python train.py --n_mels=64 --encoder_norm="groupnorm" --encoder_stem="deep" --text_encoder_causal=true --text_encoder_width=128 --text_encoder_layers=6 --text_encoder_norm="layernorm" --text_encoder_head_dim=32 --beta1=0.9 --beta2=0.999 --l1_shrink=0.003 --batch_size=256 --lr_schedule="poly"
Rows from block 20 of the audio encoder of a small contrastive audio-text model, named by matrix and row number. Each number is 128 + 32 x the weight over its row's rms, rounded and kept within 0 to 255. All counts start at 0. Numbers have three digits each. After the name is the row's rms in percent of the matrix's.
After each channel's rows are labels from the 100 clips, of 14848, where the channel reaches its highest value: "top examples" is what is common among them. Only what is clearly more common there than usual is listed. The data: simulated sounds of rotating machines with and without faults. In brackets: how many of the 100.
# conv1: bottleneck pointwise conv (encoder.blocks.22.conv1.weight, 128x320x1x1, standardized in use), inputs 214-319

conv1.33 098:099126160154089103058150122081131136122139188174105122120174066087133155125128128134147172144103174076128105129150185126183070155088119109135116115176172100118200073111112207122133147151131146093112198166114100163190087127081159083105069144164122132167134167087124079144119109053168092119159091159142127179069098070223
top examples: slowing down (89); turbine (36)

conv1.77 096:110175131166139141114170152128121085121117159132108142101124183109069107118105151132107111063080166099183110051097143143130161144189179107195137111160159112109100159109111174198098110130087125130192173165125095096089133134109147163120115125119096130150114119065089065069111115108117089148146078087112190121120175111165
top examples: thin (high-pass) (58); clipping (31); text has "clipped" (31)

conv1.101 096:150103119082129082082161181109134121101118145086116138102204057128092106138143148166122186138120174144081092114141153108165145059129128106077157127147079193120214201084139147156181091148122077113112082127102179206176123126114135131103129144051158137129149124109129208063127113178151146183129161157076100133080099084057
top examples: slowing down (87); turbine (53)

conv1.34 099:138127121176173081160134126166141105148078143153107144165113166148145077198129120112165056116095075160098130138140141140086080104169093156118085137131099128163093097149139149127112169128146173148131177113169150113029157116154115051171107099099124088129135195142165117133143124073126107103123142149092063119127157119131
top examples: slowing down (97); fan (38)

conv1.32 096:094129112129138122114180135184100097117171149126161142145188157136097092130169091151097067079070133122095120077114118109091110140088132100173147129114073123147118156065159174159136138200161129177107069155118127188138140161121102169125161120084125137184190114069111139046188166122098098118112160126092173199143135126087
top examples: state: normal (71); reverberation (66); text has "room" (66); text has "reverberant" (66)

conv1.27 109:130157113124139084171184199105102120143152146121127127094197108115129164130151109131135148136077120123134082089116086154113126045079182103238134099097089142123185135112120252122116063149190118180110158196125099132202138122079204162118123079061114105111114082058048091111155044123086124198136097070105141168134089073145
top examples: speed: slow (78); conveyor (73); slowing down (64)

conv1.106 102:149145121115118139151109132102120167142064174153192078157170142124116087143139151113133137110107124064147194082146092137141154067131142079181082124127118156120176160112062149115073097149095139122159154167202092175212125145107184231163144060134157135134126146188131121103133121111078135091113068133099177186161106169131
top examples: speed: slow (90); compressor (66)

conv1.56 101:120127179139095141078171132102127133095142116134141078107156162124125099059133110129126125176146089168190110102103130110113147160102057131104130167123087131196052115173152079141130119052154118165060121138112075122106151155138107110095118182083098080176144171209115134206099195136200101082128185126118080136186109124144
top examples: conveyor (49)

conv1.105 100:107129087112142128133118118093179079121148129085131078146137103154069115127140101156114127149152124196125083050147124175108126160129194105149142151106127085146128128169151135115117156165121147112128143129123182135094134089119136173124173118094059087090172109087204175099120158142185155195188170086138113105153169159089
top examples: state: normal (74); text has "fault" (74); compressor (30)

conv1.26 102:160077173130169126182057118066127171216166127114078121082106129099093177143098082131083084083143143157120104093129068118111175118111129113166120140168126097140160156149144136179105096141096098137180111168130116209127114176137137171154076197132172159117165076167089138120113096132125120112171131155134124108127110124131
top examples: thin (high-pass) (100); speed: fast (64); fan (61)

conv1.75 099:164129089106099182164059067090168132118102111127166175142141139087148105162082138127080086135125128173118158136184092150109114080150094181189168133148110112117158119171165051115100128100096130108153137128122131104126142144099118122141138136135120147132146176159140157130176174138167146102112119184092187112194111162124
top examples: speed: slow (61); air leak (40); conveyor (38)

conv1.90 099:195129087098164116108117123131095084135168096100163085166116104126146074096095123113110162105093111136142058177149108152142108149115160149116077131110105146131126079100172093110156081112107112193202123165103128146169075136118102122165180114163110116162124103087080143102190070132129103113204064208126162172130159135120
top examples: gearbox (44); clipping (36); text has "clipped" (36)

conv1.18 104:057128128107152090086155125096142099123129064114152135059126181164125119156158150118117116079172085126177151065066154174077221103128054181156102072132084138115100123125092085114124038093145109061152139089156135130122137152120120114071112094117119068070168138132167123152084118173195169126113134078075131089173128086158
top examples: conveyor (55); electric motor (33)

conv1.96 099:087103141112143155096183129129107125099083186138102155118138055181165124145104124159157129142156084156146094082113129190122128149105087178159122093058168118108176100160147186125136165064134114092077123185111116139188171142186152189209135156120143168143152131146137100209087134124063111096113161116136128196079150135042
top examples: squeal (40); imbalance (33); fan (30)

conv1.107 097:149125178107151123111143088101087211133090197117165084085130145138107167175083173169132157120128143111135117162127091083092127186137069119121094113173134122127196178123129194102108065091149120091125120130136171158127195140078122139036099067118148068093141184193120113125140136137159133156093054126161097112097074176152
top examples: speeding up (92); electric motor (52)

conv1.30 100:109090128126143178098159074109086132128134137141146161121093126164082139154124121117129159115045156095129146154093092139091120179125134153088098122140141097127110133075112106100072060167154147063145078130195138189137156102121084162148150111096158151127120085076106080115172171048104137133115128140127074101126069120120
top examples: gearbox (32)

conv1.68 102:161131124119161175069125087142168164165130089130134110161141156158148109061180120108097188130119127155135125088132159123134167098144130115151139099167143206160065139159110100134081141110179163185139054195129111129170147120119120109112127127127143133104135091153136128063101147126156150188149161083109063210106083113075
top examples: speeding up (78); fan (66)

conv1.93 095:128163088091130104121114083150136086135152114133088137185074099125101116082117176151103143138090113142094141144111094135090080133120149156083152134152108069101129118110071088189146117153118135102113156082137197088081146096189165124121113145084040190137065142144131089160085184082140098110116153178108067049150144077192
top examples: speeding up (97); fan (66)

conv1.114 101:086139112179105192134179154117051113079126131041126090136114166162182078071112156164108127140075133138058080132074100161094144116103132155088115148178172072168116190179167124166131160138126152157150143076149155092106077136120116096173172147121178109141092101138072128094159126161128128093131155134158086150170149108098
top examples: squeal (91); state: faulty (91); fan (29)

conv1.55 107:094115153182137153126064108142077144127109202169075188128177182125083127117133143126157128139148190137110125124172082125098141115128160099206123127096188121072180136134083173121129079163170099189197189171161102147192159121126160199117111142114192176081106076083154193108122046233136184207153143044115130145119103108141
top examples: thin (high-pass) (60); piston engine (57)